A small contrastive audio-text model, trained from scratch.
Data: trained on simulated sounds of rotating machines with and without faults, 39062 training examples, 145.5 epochs.
Rows from block 2 of the text encoder, named by matrix and row number. Rows with one number belong to one neuron. Each number is 128 + 24 x the weight over its row's rms, rounded and kept within 0 to 255. All counts start at 0. Numbers have three digits each. After the name is the row's rms in percent of the matrix's.
# fc1: MLP up (text_encoder.blocks.2.mlp.fc1.weight, 640x320), inputs 160-319
# fc2: MLP down (text_encoder.blocks.2.mlp.fc2.weight, 320x640, transposed), outputs 160-319
fc1.178 084:159156112124127112106159113169150126127132115147145100152125117116153111120097158097155128153112126143156132098113130112147098137126122102132121137150091163173143123147145164104128093086123123142111104078179123118152139130179082138153137156100142112127107129111116135110112128152122137088104136143110140124108116209134108123093170103142086150116126134130138102166116124127154130132132065172164146101104095098088106108153122095136115151183120140127137079173133147128146147084106126
fc2.178 078:174099113172131134157173087110149139073122157101147127118135152128116135169104141110089116159145115106173117115104118105153136116110123162105145148102122116089169112142139131128102145112131118104083156164167119133130131106090118094147087143127143118143150171138166123141142131126169170167122099127166127088133097131085126133123127140125111106084118058157122102126124111133180137100150075144109147134132105130095142112114116112146082108104143155148104113126117135128127140086148104
fc1.179 129:153153139130145126138130110119129136107105179149142076153124113138147107143093184140157148130166158095167143127131153142119093143148100110126118155099097114106136117148114163124126105098155110112078078144179123109122165080181082097144153139121131124148109132151127131133146115105123157102128130120101153170105121161107140109132149121111102168101135114165151084149142160137138121161116044114086105106077055129082078103175109098131113094119115152144116161152147126121141167116128135
fc2.179 129:091142126143128111120121171139114160118129118124144104128120096148154128134099128156101133145134147104087100135143115137088076085119108114139128175130129103113084103126065197109143120074141104151086100147156118100131143142141127108146108140100113124164135116151098122126141128121140149126145142142130160191139139121128114095128135158143113151101119144125126105181122124120138091166111101131138124114112085143132120129150096132154154111140118117129126160162206112129153156068123127
fc1.180 124:136121106131130130118119156146088150152129110114138129126105111134122116110173117104149111119099159160107117089124116109148088125139085109169135124146141173142148185124115126079126138126123103149147140125166152158150124168103119147130129132134101111138121111146129122117123127180096175145111169117102105172129130172155108108086133141128141119185133151128127128115122092071157168125147093150158085123145133112129119124148129121124113142155123107109095106171160164153156084116097112
fc2.180 134:116133109150150110149135097126173153112114148157152123193115074163122083129079133138137111107115153124158083115108127110138109107109111089141118169137119133110118130115124151129134101126120071123067119131116147095089143149114095116161117133150117118133124133099135123118160138147134138132143142096143160157187136136139158102146141158172124138118184070144126119103140159141164086116131109116107160135148088106124125126121120122127157141133155141122143077168158116135152139081138095
fc1.181 089:127136070143167138156164150149099127112097142040118146161130109135198094119161156118109145134148114141139171098134133128105117142139110081126143186101132149157107118179123108133130083122142125137183100137160125133128151099139123167146134120123142160128122097140118148125083080180113183117119133155104183121115141139141127125167165126116090124119192148163167122110121122116099109094100106131080151132095113147088122134147099122150129149112077140166095146115144099141116139114141083
fc2.181 081:133103129146139122119139102118140128126138112154142182109136199138096083148128104115147122105132124106159093167114122176134154123103105156124104118159138139170134075129160107148091155137086117129123159123086141099103097141117090129130101146148157149122109134122137092143148136123141139143137109087148077136112145130118081146136163126151132158105115100141100154102159129120139142102106172075110132132156113102146136096118094122091135143133132129135173121120134147124117141130171122
fc1.182 122:173100109157142138133108123107108107069096122081117118099104115115148108107157155133128137111107114096110157089119116062124170158162131118136098111117152163087145115149158134139129113135173144154130136131202154186126141112166125166122130120149139156118116104107107138122126116193122153113129135124152135083157143158155124135143123147131111135124121147144130103152147155135131132136111120109083096125078070136106146119119131099198130098092121142126118136123121090140111117127152096
fc2.182 129:138123089176151121126155146092140134064091118102117122122100089090141119131125181175119156124135135064178154124107121107117093139161099125136164165107137154111128097137114132101106132097145123144062165086127137104109114131129094135106108122180140160153119123149108102134139110160141129141148141126144168117142152113136140106147147109133095177123120117157149121149137144108164109150153148113107084134132083103130141160099115094129131126118146127120105148131103098134121116111164078
fc1.183 094:175131116151132154122117081172124160105153141144141128097152127085117133151156163118116178171188157153129134147083151134164121121149099108161148120138108126090145116144120149124171146093085119133148113099140123186130143090142088105165088161127108135092138139113124156140116136118157156162143135151183139102154107109138125089104120131111119119106101131124110140114102194155134135140132107147097103090123131095123088087131068150170128111148146138167107160098115132131120154107124081
fc2.183 085:145064134126113126156141150150163099117121110114131153146142155119081078129144129160198115137128086182117128111101109143174121107120115115154129094127149117137136071125162156121088151125122135127128141105124115144111076171143075132138147124122156112136147121144146161173160120165106120113152100109155109074125139127126128151110125100130156102112118106115097146093102150136133167117174162107119135144113130135159132131129138121112150106126149114130151125107104110121124171123158103
fc1.184 105:123133136138134079115114111167103118123158108068144114125152107079151092119164155110111131144105136160119157158131134112145124118134124138126153124143115148144165107121111164123133096096109142145113128108180098167144118111176114136095082149091137134131159143141146104161094138165085113148159142166125155130106121155187134138142145150126135155100155123118120099140124123129088111106096121152121148138113135143130084129125102103123126111117101098137134142145114070139157146129133139
fc2.184 102:116123147109120103169141067137151104123148150150115150132136176157114157170127131130171101178167114137151122168116113160173140141115154098127105103128144136116158161123132128123137096112091141120115138137120105110126090128103100123164120140139105137117198159123138159149135123126147119108147122106167119126117101105112118084133099125116124113098140126102137119125067144160163098094192098153122144145113115131141128167162122098122084101109124137154136158138141121101127173143116163
fc1.185 034:179146104115127113163165120099112152088161169109143083103126115094166119108132094141130134123183165154133155098077120099136149114125136115118142170132131156133119125168101133121128139104162096132126134136186155153128116116187124124143128105170140103099084141121111065144109123119108141123143143151130148141118100167143123094120182117133103131165174179191170096122149140174111179102111088141108129136141117147122106110145129093188101103163122144177119131148108126130108115093130101
fc2.185 029:137122105109165121111140137075135135133092145151175116163126096148139140144153106130128087143131139136150090111095120128150153163123135142121109100151148161125103091106033091154099149117115149099103163118104129103164130157118153101115125149134171124128134132124097154131116153117103140140122158119119092142138137106118101097126120129087154140129157118141147114177171094100156157116111149122091134075131079081111176132130106158134113133161160132101076144105155118122108130164143150
fc1.186 134:128100128110135110156102109133141129118150119157156079127151096125149092118142126146138161159183125119115129144131125108064103111122135131131154119167131128115112159141133179145142124123159174142073085118116108109149112110207125134114153058127147105144123154171156129143107084118071120118149123143121141156136137167110155152174141087069133155159121154128178132148134119121071127149140129140143157146104115135114144142120149138119114102112097118142116152146109085138115122114133139
fc2.186 140:135110168158134153129116146132103121139066120132141132136125114093119162146103103136149120105188092141121158115144151128126130135145132127119126089080112119113101105060130138140134149155113151147137117108126117117142136142135127170113148151109121110126102176074146158128195141116076104096092119095153079126125128112136170124079108152138141111129161104111111142151144181144108166091120126118154164158099104098137099120121156118103121096070188161120114109143106138102113148107133153
fc1.187 096:144138083156143112137132142124097152136151112100146079133164083082141113093199134119138089154110150096122126151129106125133124127103110128153208120166107159107182136130117130103124168109150137134132139104162086135124108119122126104138069109114110138112120143141167106131136165167128137155116169160116123152117157152102139125120128137108133161150135149119148115089140101077111162151105133153138143140138140099127087073143142149123097108118131141132131139107130154154139061133144121
fc2.187 098:126125145129162183141167144082134127121093136132152147158121135150133130134107118179130135138119121120111104145120146108109082147134131117155118157121172143093123129104138093139108107176090103067152135119098146094099161146082146132122149121131124122157120104147117150113118130149142097136147085158130153147187129125126098142158104112163150083133147048153131151130095146133208112123135135161120174114141123084143113163118083125143158135139139137148128119147150172102105138114105148
fc1.188 095:157110077188131118147143154127118137118119137089131113167155113102141117120178137101124095156134137103139173158147149141118161129131071126136186156148141132105114105131083124104131159085138092121103151114154080165127138100102106140135070138137141142142136125115133105155144136168135144134137150139152115113108143112137127123102130126124137169108135160145112127110091119104114148156116119142085123133137081097108113098127113123128112128148127135165127153105165131132103085117157100
fc2.188 090:129103151124147133126079129084091168107102091136140129123128113133118095158179072139088106105147118091039108158162103134170122119145128183139112097165156137106142120084118132111137147126105099137073162168150116140127128153123141129094100131129111139150131128150134110160158156127106126150134156139099100125151139111132114174148127128128159122147108063159101147126104147134162128146124159125098154118127106126138129118136128126082136136085140150155133125166161109109119126139122177
fc1.189 109:153170102126153142127116121089124149119113167130143103126113119109156137115123152069100150156152156111156184115140157125121153160176077077122124159116099180135094114151106123117136104091125123115125158134149116193150170095127131153101108119145159091114128139113139103139107133138145164100102109169160182108097101130162151132136132133122094146122137094171144126146123119123138099085109116131108154112101072107092110127143094118160104128108124138134139123129111110110127116136158111
fc2.189 116:106120113139127111106146138183102113153143120157116154121138105114112151135142116098193135118170118144142122160126145166130142151067145127115139094150093144136152135094100125132147130104123158153133087108109099062157118074151119127133101119155148128112108144094151135158126085074091137117116155095150082169103121145106147132123113134103127160114149195112150140103123141130073152110102121113169144147104127105116112092106097175111103132161130138124107154111143185132082126137135129
fc1.190 089:149168142127137129124118089106181168068133125127147123134140119134155107103148146132144178138119129127150149118057153079141114118103131100150123191149141159106156152164147148108153109090117132121094080109175126177138125130159107118159112143126119112112150143155151150115119116162122130121179111157120115137099127141123128134141147118125113093145120145106159119103117193119134144132153096146105156123116119126082121122145085120156107106151079127163155143119126140144133168087094104
fc2.190 102:122137194111119122103066087159163084117178126157133141114112193117128093169129124122115122148117092146122135118139128130174147128109149151147126102129129133147164155099127135122117130108095129100113138125137122139161102145136100098108112165094099113072141158169119161155148122129135091158171111123114096123096125114115119118067126137116097062090136149062120138116135147131150151125174160138140135144105138142132101152168150100108130107120135120137116164135126076133131159142147175
fc1.191 121:105169091199150141116129133133100153139130130112127114141148074059152182167133164092108129126126131135124187149119116142147108153115084134155191135126086130136130158159082120097141132113129155133107084110150130156163145114113134110136103150163123150077100156121108130110147166119144105143101160111151116144087144121147131088074133162124101126149164114129145117126134126089136123153122120124141100138102119061134107102110118167122088107117167147123081166113140130139137135136157113
fc2.191 132:143105101138111129156112101099120133109139138158134102144135142185132132147102105136100071129119164133137082144093109147186154150144123110119100120135143134114159108107147091117119119144101086134147188142111181099089118154093116122119089130138102137107164106145116102108113141103158133137150147130108116112139119124116106098126160112150121138147100089176123133116144089114158144131132149113078125107144147173113156151147156114158114135122145139139136081116141084147127105141130087
fc1.192 119:155110087148131122117139123088115188129106122100131145097146122096159135092129133114153130110125150098158120097132092130147152107078134118136130158115127133132157142158110158077140160089129105162121130124137098165135112135123124104143105141140145115155129126145169149108127122173135196119109151151103111138135127128126096099097127163128112142154124183123134082086152146088120159141107115139119112152138096145114112143176121096116091138137135155156121158159156136136136109120106126
fc2.192 130:088105104140133140170141135137129128113138124067119145148156137179129118157113122139110092170146089150126116148116142165158121082091151150151121141130144086078149104110154141113122137110117118158131087146118138071091085124138112093168116164081136160129145129140155121147099117103122136130162108139120083112149139108120136132130135105145165113127138070123120115160150155142118158129117147092073149149094126153124123099097153154130119135107150163164125096108131143129103175109131115
fc1.193 106:154141139122146096122159170171120173126173135122157152127123121143115118116120158098144115147152140147146108086114143130093082113113121106128141123129098112148115114149148163113135143105139106147145093115138108102157151132159085125159159139104105099132106127112135145137081104140118202133101128137126144133140112156091149150130137080124087136141143130130116129146120130140108136100112120140132101119142079134101096138132106164110142174192110156126147095161092180111125138084103104
fc2.193 101:091142118141155183108126129129130109153087139155101121159121181129122151164140124121124158126089102125122120091133137091122132151156112140097111162095179157154147130106152121111105134151117145060086118125131145155125147164091117164119124128136082102102145119116126142102133139145145098137096130145145128101126127135161149126126137114162121101098135087119100137129092154132183119084160137147124107114149111082135153141133161176101162115126157119114103119114147167110136143123108154
fc1.194 137:126160073108132105108140134088124163153136104104146112135149086084167080102189112137113103140136128077136129140143101137169143137121117119121142134168096148158132141158100153093149172093189117157081154139153078159129122112130134107119098109111145104152139108110177087165129167165133129112092165136113131125093135124144116132116156167115113176145145114139162116128137095076128126145082127142107176141082113153110107094150129107096125101128138155158152176105141142131154088152146144
fc2.194 170:126077189136130157155126127153126109105136145132132141129126144177095141168086128152111128114131113155084117116129161116112117121132181104113100099120139097079123148084169104148119115155090117117182107112130175067152143143146146127136123150103112161126086144145081146101119074095115150122188120120117111139174115144099131134138107102144158080120099115140100120125136159147114153118144145133124125109138155126126120113114124156160143154155131127098112098146136131121095160106106127
fc1.195 104:147163073125135164140120137120135145152095169136152069150127099126140109103150135088115124152195165110137145082140138129099140161138085084113165173141123162143093132113095129126138143102141115137107131132147124163146170124120117163123114115137147074128112131131139124138141093133140167087095122152133171130094089117134162137124117150102100146126152130106152105135129118102137128118125092134153138145121042106124098130137134107133126137168112130132155145137131156142136110119140088
fc2.195 108:101124103120168094144110146134103118142162126132138155100110140150170120144145120093170128124152121148137122185117150169130170152136120102123124105113113140122150097137138137143080103113075153126218104048098105078148145119153135129150115131160132151123108095113121097154100120089114168116170127117113080152104147110135135115148137073115132143122123145152139140113131117113107125119132127107129154138091128138091130133137126163123119146133114152151153150088174134090082127161168118
fc1.196 090:145112131144116095165154111113153185088162143156161123099141059098135147151148124127142164152174179135138149128057090102113113090076147113144173120142104106093139158164128191120166140114153136152119080106152124115144124120147124104149123095128140118155114166135138118146111137121101135143145121138151123119148118099093158107115119116112125138170121118157187124111113152134113137150099153138127145139111133123114147113119094144145124113128124154157145145137082140141103119104116087
fc2.196 088:148098139116102098090154109123137142119171130159129152109112120127103119109161123092083153108092134175160116109075122113155142161087141122141132077163130122152127137123141116102137132150113138103096124115110137139114135104118073145114110137133126140137107142072143121133121126153116127163097098137132139075144120096150166149112120155125124119175126095147119146153122130151110148063142180114126100117142152137114145093100117155173138149134144119122144110103094135134108121137138102
fc1.197 086:130161144127156108148163157107141138093151134135153170093131123147174105062136141124167139125137135103140119133123146108079136163086124090147128158154148157100110129162132084142122097109140095103128102093134073125129121165163114128117138101117130122117101124128154102111073124179127110117129127150131146146163144125116121175143111102095127110176116159171165158127117130120131115103109113175130165130129099130095136113129134104121124144139106153145157138137122145159104119098130119
fc2.197 082:157092147129108128173112138111132116155139127173145089149133103108101105157129113154111137106125133171137082089077120116092100160144146078150125096136114113091105100096163120142159128151141130148102129172109161078104133135152085132123161146119109153124148147103126146132149112098122093145113157108124138083155115117118137097146130122140135125150098137140127135142130146172113142095141127091096117110106194152125149128140152123154127120162176124103111086114071112121138135152116111
fc1.198 098:149133116130127141155183154121139138101128199134135138124134096120141141155112126092126124120167163104167139117085120134139124124084131136119152149120109100127112118137127139130147165097176105131120102161162135135134150082124136107157104126110127127132068146121103141108156130109118163124126135130114126133122114115107121142108090132081096110111168117151131098143166131072129134154106134103101113165152082121108124111115114132142130154135136174144118120091118174178141135083147090
fc2.198 094:099133139125111085147157103146134085125165153123085128120138116156116123148118171111117111086104124158080113147131115093186119127129164172103128048131124099161137119092138121129110121151142144113131076082157102113137141158139132098177138132116118139131112136112106153111126138149138133111112116133117098095118105110141141123114107117110190125109138079113116094202126142117119141102164095148144131163052163127106165115112155143073106123088135156142129127124094108123102148132132121
fc1.199 108:135126146166118143135125110121075130105135115122123136104119127074118153103159114105094175123129142123116170148134112056071146138149124122124135126138147198131111148136122099127172107121116149121156132103150139169133145084125116127117081116154108130120130161149119114136083108133099144138088151165151156105112111118125149134144104172117112139151128157182130144099127131131114114124101154145159186124137125130137158154106097096121098136094093130130138153149118130094070107143107133
fc2.199 105:103114135121101118101173131157167074165143103138125126133119160112123149150150125156167132120096115126160134130144123154132140131042112127158120121149134118157152084106122121149153131095152127144104101174122127067148117068162118097106158140116172136146123142123143164144149128095117112122135160122093140176102115134113096121137126157125125147082139140142157115165135136168140114129117103131136170132109072118132116164111097105124139116116139107156077156137133116112137183112124164
fc1.200 113:155140151152149130136133105117150125094108162147135106151124113146184097145107196156146151130155153088139144104127150124111110155122110099139130128107132110085137129147089155125118102098168089117092081119177113111111155077194078094150146159122140133153102122151123122132138115132132168080114145133101151165111136131122139104104161137123109158107139116159144089135140164117131134167086075127085129101081052140089080118163121098148107103112106161147116170159137135109112164112118126
fc2.200 107:087150121139130117113116169137106157130120127126165103128114112159143121116100106178087147123119139108086125139159117117085077100156103125152134178127130098125081096109069182112127117095133092142078110138145124125140149159143127109148104135100114123146110118166092107109158151122122121124152136128125154183150145118144113117128135182161113129099120148125125110184126138131142091169133102130151131120113108127164113137149113129148179113135122105125139162171199120129135126077143142
fc1.201 081:164138122186142148153173163069097139077112148105138126079165106094167148123118157150137123105161145089139145114087103119128153138085125099126142156133122136088133134138103119126144150119150130138117115106182122170120152130144147124137105109127137099105101129127132114132125106130117154098160160146164157143100118120135138133119133139108122107153139160147198124103145146089116142146107112140150135153142084129109140113131106131160116116133103152139151125132140133174124149077125049
fc2.201 068:133061148161076163145144126178123080127119145130098136141139205190098130181083144090134113142114113127112108139169100154144172110136135168097114096150173102099131072092147109122108131138094110135115167174141168124111096132148117115127081164112100139137130151110090150120124144075142112103131155108115108111152111133107119128144126104145156104135100099148079126160150108151142133161155158134118113113120121139158134122112161140084142147121131105127131147146143110130104170141121128
fc1.202 104:137124096145134141142156108109142131137114160080123158160162124109153138140104119147120172096171168129102132094070166128106114109145129110135146159088103141124142118132132139138124111144130158155139128142161153143148142120129116172144140142123178176172140116106140127088113078127121189123144161134156157145113116130129105069126167107124145109125149134183131109102126166128069131090079135117121117125104128126088124093144081152167096149143105140151111121098136091129143128114100095
fc2.202 110:159121103149131169130140102116120115139108141158150173108172226093136133140093100120134141099146105099113119141123104157107126133150165143139137133108154137141153134090130110136130098114083121113142183122129139084122129093104102155133128148109136153157141108119149114105131107094131153121116105128151110118129178136128076142139136122158160116126118128128107170092163123135139146112081211113131143134111130093120138127166089087167104130128115121156175095113125123089136120150135117
fc1.203 077:162135138151112123135157168165091132092150122115107130134171126072126138164114154115146143140110135167142155140118139103156189112127137087128148107120142133099166123131090106130154151110129104132137118102170113160153149121161100133123099131141137125093120141092126147121104111094132148138158148160149136121104103113129133107120091122098135141118117155144149134130097164149108105119120108174143116124139093120144117112126104157137117116163149137162118114096127100140066133095100088
fc2.203 063:150114152154158122142122111135106167109106110134163185126105151090156108116132125089134116147118099121147142136157131132089113117110108135131146173101146168102131128162100146148143132096104136148143152154102120139111132101124132117117109116154073127133125132149120111144126120125112104157148147164140138157121122128120148091127107125112101110162163129132164120105135139140118095128115152115119127136156069163131116172111130143144142150120121137114097144128133109122090144146093092
fc1.204 118:170135126142137104130101090159163146078144135160152136108137123102151132156175171161139147161158127153150134107034133092169132126121128070157140125135129142094151119157166150110144118090122150133136110092184102152145134122169089109153096145106126134124139124141129125137093117156147134143163129167170134095138108120135134106101110099138113117111119127119135115084112190133146161112126138177135129134095103110124093118132059119154114102150120124124146144117112144135130173092130093
fc2.204 117:145124156130164090133098090123184142071166116138135107116114151126141081143149167149134157144119123126124143118115132108160128128144120098134140121128140159108181118111161152106115145107117130108084159084164111172114107176160088099117082154109091126119122152165141120142140157169138101179189116141162129097144136120109122117103122113109112110072110123094135121102154148125149134111174135164116123128113128127149112133127128109125145115127146106127123145122081080141141147102189106
fc1.205 096:139124136172134126178121164108134154098127117104145105107151113157142142148114129145109095108151152102112134118148128075119120145129136086140113159123134115083111120145102132125119124082166090126086112136200125127099173170135132108160111144097162136129081126158116094117140076146130135096166132120118128147142115128112153120109124127116136142137129135152144086156158132074074143155138091139105135149128120135114108104153128116145123127137108139116146149162142151156121127082129071
fc2.205 100:103124147156124130120056139100114157140109100134134113114121136173134111161132110126100113109124140102101119105180131174124137171152099164121092119147159119144093075121097130121091141104162100121082125156144138140094168158140138147105102142102091151146127121134107114135169117130130112136143126120108091141114123111138141133131129111134119131128106098135119091163143108121114133144168129114111082119106096129133157104145148139099153130117093110129111166144173108139121121148136142
fc1.206 118:158143081115141125139096159135086179119133161147154085093122098111140144099119139077139145139164182119136159127141117124099143154120128114137152131144106161122140156154134130101168138081129133170159116096147137124192162109157125166127139121148112096105082142163121142088119069127118170115133156147126133144112096124106145122137095122086091132159132171116180116130133123105115137126147107122155094157128064130109128159163134132141097140143089166136136139159150145117127103138130068
fc2.206 123:127141102156166115135080171127122161146130156166139124101125117101155152112141085088187134112176158140142119178106153133087170160158116138099166134092094131110143136128109172138144122105108153125180100072088094067118192102121156136128112121175127141127119111126117120124128085104132155119140152141127101142112132076128139123136123083108107157134139150119169139102132141085108117125110134114156125170112104094088159144130114154133136140130129172142160127095179159116112098136152072
fc1.207 100:132170110110140134142176157152168167133107181133147075156140113141150120122115167119153148145110193122144148116094158135112088131120079104114136163097086110136119112154119147144114158144141120088120109102141109161130165151126140146191129090155144102116080108105115142093157128113157143143161082137091150136116133121103135118084154088108124117121173119125147140148117151077126144137161111140130124133122107095068126087146130130144158148205138159135116085096128125182138096086140083
fc2.207 103:112086122129135113121145112132149047147116140105105125119102138116134109137148152119131163101085144112150116145148112120160148125107095139155130098144168126155112095079111124154092132140126141108122144142105102093105093096146094119118145143122136155128101119128124132124145155170108101121121096128099137103119136110129151118162137157136127119082135105168108117190145143153152136131151136120138149121097111150113130141103122105135129074040115119166090174132093088124129171167163139
fc1.208 078:141153087152120122153114156127136186104179144135142108140148099130124118131133153137171122128158142130162154092057138123134115122071128117150146147172108120120153189164135144082171131118177126159113109122163132125126146114162117134149110094161138095119114118152108139093117100118115139108137159133118126145121111153095098102102136115075110139175136143149204082134127107076127146134143115134112075140119112131127123117187129149165098114184106119155103103145125139173156127086111086
fc2.208 068:131109157163125138123090129133132077146111121155171134145125172140105106196132093123120115126120113135098121107115142137187140164118125120141136127146143131125161104089147098151097133151121154132128165187122171114171085124106120136055119152136150130137152135127123111163144129094074124096134194094117117133153125148165112136136122095172108133126141115121109115120100145150119124088133162110135159123132169113138087141128135132104134108129098073134110157147135130102087130119155144
fc1.209 102:138156087142140118122142149122111170158116138108203114144162119128148112137121148098125116141121135140174169099096136127102117144119075112122146164118088133154150127186123150077129137089191123106134110121175119151141163111129102129127123117136115126103107102132145089122115149133120139092112129106112106111091143185139130124084154134149096143148154113124136103123121114121108127149091123129118109140111104118118125101164137135142121131132126122137144123131146146140098102104127105
fc2.209 102:125092105132136123137093112124123120143126117196149116127138182173096113145124101105153098128111125148123106122111152136123139139120106082131070130157146142165129128111129115104092126153110103113163141066102127099125137197092109129116088090113154077103136125139098093102125135143137162148156109153123115116125111130138086124159112097143149121117103104155109116102130115108173166111126139169128129091125148114141126129175142150127138117146117086142140126131139139153073108122128140
fc1.210 112:137125110187107120116142127130161143121102130102152112140109133110110134107097148095117142123112138107136137115160145105115141120137096115107141163161116186111119123142093169141128096109110103129116150110127123131129171140124109150111085137147176107125098150111119092119138099151144142076127138131144143100164137168138154103121161130147077175137166125133126115120132142137096119090149124126145113112161113105120111126144118119146139161133133128134134091206110095098099098110142104
fc2.210 116:139115108103082129118182158138129087148138170119128148144131140116084121139131095100175127122122103150132106094104099098146144118105174161126128077148128136139121160119121075112107151192154148133157173151129117131152091168096110139134127117122164104105118125115114127127105121123127151087095121119127115057134108114116108145114083126165148081159107111120105105165138092152121148140158158167175171147129196160121140097145176142107129107113137124105154135110103161133107128149125108
fc1.211 056:135148099145104092151163130109146175095131161109146107122130095107166111146129125130137156083104148148172136133066148083181137105108136072164124156128092164106169184164098141096163097081152102148117100144154126123128154115152093121160091117128118106098105090132136119101138115157136126096159124158132170112131129179130131114121126095115093153137153123101163089131112164082113124137137120169131146106122118115108121100195134129158098114152117112196148116162103085135117126081107087
fc2.211 036:107117187115174153113135113084115134115137145131185124107145152140136111155150154141182166104091076115150142089136131098150113135167116129174120158125126127119173172124154163117094153135132158093108173149127172146160084136136129096141146129155138124128147156147132148137164128074072125160131106106123115125148117184137134139110109125141097118111125127148129118108110121127156118114121131120127118090123113105167088173117089118146111129140149072093073135150173156084091152097156135
fc1.212 085:158131093139085104150153106123154167099147141127138120110165092124144109126149124125157142151175143144161138132066096111139111090104142113142122159157087126105151143181127154082169122085135109132107079127151108124133115073157091115177112155123132133139162148127150136154112115118101136106132150125134122113128130128120123140143136138120113136159120116131159130115112179133123133162128132124099141116119127109121149120154084122138103129139110143195151135136143143116102149122093096
fc2.212 074:113105188120123145111109090128170086084169126117121117123101150049091088136129128142136135131136094136110136107141168120162142150098132124132155122140111156146169115100155116135126156141113140141126126104142121130152119117142123094094097145099126124081079163115106126156134123108144083140167117126123120111100128116106145149114127147092091110116139132092126126098163149126148140090161174136163159140126134116125086126124120107130135129146180119104135131102119094125118157110163117
fc1.213 056:177093127121119137123145133126121197119143177109148128118134102102164115112135147111143160133143145132162131096130133092121128106127087091138128145126120166113121165176102157132171130099146106156094099121168147151149129133131127105148103126154133112115097149120126139101137108131140201122123144130095116141123116138102126104087139140102111142146130160173186123147128144081128151153124077186134137105136149127095138120184112134157089136140152146162104157137115145132088083107088111
fc2.213 041:108129097104105108134164108148087152125103141112171174130131117176107092132114129126139141123141159156131103136111129140153115077100137159131150122155099144138107126124099106146140134125093130149134118144140128140057149134119121081164134161098110106136118145102140101124129160109135089130126126101150131162189114134132122150093130175152139077128153088114131094108169108132098088137113132105159189151145140126123087099142130160132143128091149149113154071134141151155145109114147086
fc1.214 081:135180101163146118107159154147154141142160142090130125135178083096191146155157173096139123149117164145146172088091140107132116117074106129154175114108080116133161134159099114093133139109160110105145078099153109144173146126141113102159129145119136123119090108098086132098119135164142131120116134153130126121109136128154141074074132074118117137137165120132134117153100131108096136146117134135128093132126131105101143069127087151133142148141156145125119121090131153126129147112142109
fc2.214 076:127137113104152136131134107095116116151131107134143105135099152118134107118151125108091119136077139106124114170099125132163144165096104097153107157162128138142145097155124095125110130128130116084150170159127152113103128085124115119103107122144158164123127093154124073129095115112148124133135154136064117116092136156141097141173160118140106155134109142171148143101127097112121134134123145106086126097167152136132164147141132086176122158126120083157137121113151115127099101147172125
fc1.215 099:153141115123143118148139123142131151137147134123168114130131102088179157137138189126111134145121135133172145106145110103167119138093110115136171142174137153117155145177123108105148111091139143110124086139140117115134129132138139146171082090152100151163114116114121102114090129110081136096098134161115126123139148138094118110113108108113137142123129133134154124157095117134075116122143108163110160111142085117105136103128141070179105108120133137154106133138095142131128115111107111
fc2.215 102:140164156077117118136149098145130146133145132127147126109135144093140125105108171080065113161094120086140130093150102118163135141105109127103124109154126162138185173188122117137155109100125137114140097145143133134123126108152144122132091114136056137185107125121113114105104141116116134105116109160096137123128128136097110127129125134129138131133116099111146130195108079157105114132127108148125126101137119136097127110129167059207107119107112151127147115139067169087139124125086118
fc1.216 094:142101126159123103144133119097142171109115121077137092101137112144144121124136157131132138126131172089123120133132124089129079094121108127114144169165146163132138160161111179103143112098142096111075121097177119119124145151140121132185100089115122122105086143169130102128106117151090139137163118161121117151106143155116129095144145124084129138135106137187163121085131138098098153131128087153093113104125107137126123091145102108145135097119085105195104138144138122170110091095127107
fc2.216 084:119129145138164190148093144088130130139092117135131135153137102124147127132172098116118123143171086138092110111122126122123146156125129127140137108114160132095075136119123137153095157147101139116126117125089119154108132176103124154122122125162142129142143151115145117163180090132172126150121089122130107126154139069123139119115134116128165084144122095095122153153116140129155130126159138113129126128088140101138124121122180143121110121107163163132148173123145113049112127142135139
fc1.217 105:120108091167126140159170133125136140102107150104140146152126112137143144136150136119149115149158128129156160163124084128105137099076137144120184173126145122119104173170111157099130114123141148102139146125112126089108126106069116099197081097166129159141142129188125129138110128121130123099159122112154099111135161114098117113136119168124120137132156137140147133087096140100125127184148099136121140138129111104147114105128125114144097113119102121180138181143145126135089099114130126
fc2.217 106:111131106116124162121168121113124106116119158132089123115131123130126150130133146104118144130126127102141097124097116120171154128100160102131097152139130125087154119113145122146145149129138110146136126194143150095150122109140190112102132140108112124132109129123116173092107075115171163128108175148059160143143096102099103133131095128116123106118147113148123086175129115109183143092146112148124110124133099159079117165142161134108096134114147169125104112116152164117115171104102119
fc1.218 116:166113158143122130148137137142102139110137172150116143102111112097104142148132155087123154101160127140156193131110136070102138120128128093116144128117144143161113152140151110097159160120110151127191107103161107103146126090123121136150083137109087113141116184147139142126103084118117153137095150131115114106081115120099171164118099116108111125116132141141127133103128158109108153111147144153181164132156108121146143138109098135116110135130109128156143160142129189120110140121126105
fc2.218 110:135127143105152148121137121131147113155101149163142085144114168107083121180126101154159145112076111167121114101104076087145088135136117120156116134122141140150159116120156143123115130166118138074118146127121171116122132171118097114126168148121104139119134118147125133113156146116122068112159131119094143108157134148152089132127158127191116100109126105116109138128110146165193140140199138126122139108114174067149171154158135092136148082139171089123122113137137083114149154130130156
fc1.219 079:112146061150135113134137137162110138137138127094164097163141103155172134141117170130161120122135127147125132100136104118071094142144109133124141164136132121126111148113104143078131103112150090170106118096143115104130119147134106132174123152129117142144090090173129120093127113147118119083133131113122101130148142179137147120097130139154131143131149120131122074120119132104120126151134081118139096176095093126132124112150132108134118162138141123131141143167143113121118113110141107
fc2.219 076:117092096144102167113152141132111142134096129133117140169119152155075123123133112125075113167125094125147090101134157131115119130102102128102109138119124103108105101126117182154115164126148122112132138214133164155099135110095121102105101139119131091121141127112123120120149101140158145141087143117138123112147093113144145133117134158174112113100142087144086090177115136140171123102122117102121122131164115134124117155110148173108159136111154125122126142122106168109092124127131126